From a checkpoint of a small multi-label image tagger.
Model: arch inception, activation silu, widths [128, 256, 512, 1024].
Rows from block 6 of a small multi-label image tagger, named by matrix and row number. Rows with one number belong to one channel. Each number is 500 + 40 x the weight over its row's rms, rounded and kept within 0 to 999. All counts start at 0. Numbers have three digits each. After the name is the row's rms in percent of the matrix's.
After each channel's rows are labels from the 100 images, of 14848, where the channel reaches its highest value: "lies over" is the class under the peak. Only what is clearly more common there than usual is listed. The data: seven-segment displays showing three digits. In brackets: how many of the 100.
# r30: branch 2 reduce pointwise conv (model.blocks.6.r3.0.weight, 64x256x1x1), inputs 0-85
# b30: branch 2 3x3 conv (model.blocks.6.b3.0.weight, 96x64x3x3, transposed, each kernel summed), outputs 0-95

r30.62 090:574471474466500463569516431482505489416487524462511526494547456421458456408456459540473508599577444466434466488519471518445540471546436472488500480482539484496463506465486441489500447480454497515432491435503537442463476516536432472465485424421433520455451440
b30.62 072:552449520555464534563494602499501452469528533469479516525541516530510543528416597527545451578519467560485528486544545496438538499475527519503510508594494476504525528509465450572501569532471521584564547483510491459505473494503449523523487479490505545468509546590467509453494497498492572504
lies over: surround (98)

r30.15 120:481516527467496517584488534478431496500468546493490496475570502470501480489496522572506541563554414466514507525517511530478533494512535451478491479470541453521536481474486505521504468498471502469523537504483474465519496633466507553553585597446465504516496507
b30.15 113:501438499460496532495469456513488422443482536513511528490498424566450476469453568472557505541474479479543552551438539425452414472491467529488470495464494546490541499483556514495495468531513568470547478435517492536550516521444500513476445535528517457538505470453442411539429468487558473434
lies over: surround (96)

r30.21 108:487442559576479530468529506502484532463367524574504494513530517517522560562449452610521421485464501457692468477519456535532486532494452565500467486439336464495447487440480499410515486504482504496470503546423488553506448487491508497494554491598492420470519475
b30.21 122:488521483487511497515488496462508506466470410476490504488527526530448498451437569486554485519499529511367514501475544506516457508418497490531525497502542490556537488497528493477436460503411526455518447449535494496488483521458457476464483535530334492519516514514461509471500395432505526510
lies over: screen (99)

r30.58 112:466469549574507508434526497493460476480503478567523487504492550481494513515464521576509446524560498448588506523448447498518504536471399502530488510453365497497416487472537473459510509536503506508496505587488544518462390452504495463434546476505467441503529533
b30.58 094:461483486431509527523524507477500469468445498487510460455499453542449479442479507542462565514488497499436518473430494488487478472455535509509469514481472474547476511549512485470425421457458541524479472409510461478550507547434467507486507530520355489507562496489386459470562515431473522516
lies over: screen (100)

r30.1 109:514527542510503493424499471521534490554443479433491486481490450502590513489511507431513509454516521490553465480484515516713425501520535473535453473417421507499486577509494535470494513507511500483518525451579505458514505465481513528519471473501487456447488456
b30.1 162:501492516512433461444421504446497491523479420490491477484529455540514513469458471517511490472412493442417407529489526524445417480442536421499524429499470461526498507542467488484515493509442550453489428496499525481498452516490547554462500521520419502531503534549494467528545426439571509512
lies over: screen (94)

r30.60 097:430463504458501466406505509488468479462449479504444515515435604627446486532545579426472491451569585527486466478482403483481411449531490544415530549426505511483528522533495466511487504508621508513522511445431488491531583550438488470508454479513489410517430455
b30.60 105:481552503518505542364439528513465532536476498528481487469521542531477552545476411529485495523494510501473401458461511535470546413499505563494523493453527531477501496482609454474468492463496507505516371480443532518467490508501426479475467488482514460455460508542515500478505505539540476569
lies over: lit segment (45)

r30.13 100:542527461480531492569506466460422511477513525426494531493574536460378461485496546487514516513512522459515508533497547540410511495515517492480527493427514532506547540526514463539532456523549453485476513482461482485506563556494501550508518617568552475459443484
b30.13 090:457409506487488553490491494486498435442487484495518519494519399572508487513508490485597512494516525542530535492458580413485473483523488475482501504468484444489521499449524639540483533534509576518572507482498523482504446477441509500559467507545495450479485493531449498574453453511576503473
lies over: surround (93)

r30.26 094:519510476513491477605518492494502467451561495470470497492416480506436485504507539535468498459526509507481408477545511567386549474465480538520523494471526503482504473475538501488510477513465497534451509459445546503554522503475548509526471564508466427502412439
b30.26 073:524510478503557544452478517472507499517519508558547495493466553385492494485438449538526506468470467404537478504535481496513505498490560554465471446449558438468524518443442507474486494451605516490506512514539483496474506470455459503497492477412548544514510471553513535541487539553585448592
lies over: lit segment (50)

r30.20 097:421489432408489517488479635509490493589418456489530480485644582590558514619536468554482426505381442503538587536470395463459479401499511485382498491517511464512472484481449520531469509496554488456488459494564503496513520462434462493493520453533486468521476509
b30.20 120:438494445459541525466507483543498503490514500419480480492511474504416541463481498498372448532523478511460500513454497505528542506518507542528470537481541520539437446502501478481459442467513523510506460425461477503523490531472423478455515430472465420438453464469497476350531517510502499452
lies over: lit segment (44)

r30.29 094:469514473428505528395516459476504472527386409418471487474526497475420489496470503483442509439519566466502496482461494487580428455526552468475504503406522507467538579562461499441495492478602446453511526464523526515431533496510504477470489571463450493474486530
b30.29 078:525512541503438485500487456487491518422534499545490569527525563435452544533494466502511507450450520534485508575487470523453541536503535538449517436430541508496474492539449421479520518449521511479591475529499543488454565534490516489529535607550572462533501426485501489480498528545576536552
lies over: surround (98)

r30.38 089:569452516537434405493465467467494505412462597488462443476505476470483474414471517471559528427565443509501453482512458513580445540532397502487452469447474509507406520438507496487503478495494523428450471480494498515497454479474491505494515429473427592508539536
b30.38 090:467494498502469509517498472489445386480502534465504504551494478559497490492523473433502472555578469502494458464533448529369505546490553577515503501547531462554551466534419467514520550504499503475607464510520483491469511480504513441583521496512493494460546417523543477521537529495469474433
lies over: screen (99)

r30.34 098:485469526562518551438480476484555521495488425577531503525464487470542500458465504515515486505586545533487497485404592440469488598517452498611482492557495492475476478465487482413514461514454550482466494515528485489522499529516552447481531501543491432435563524
b30.34 094:510512537504504464483474455492489516507512538539467481449406521505495403480553455469431502428521450531522584495533453553464555480501523482439457533482494586499508445557439415470533518464526423511470501484525490579485487542521537489423548512520510491494461475442492488463525444434451470487
lies over: screen (100)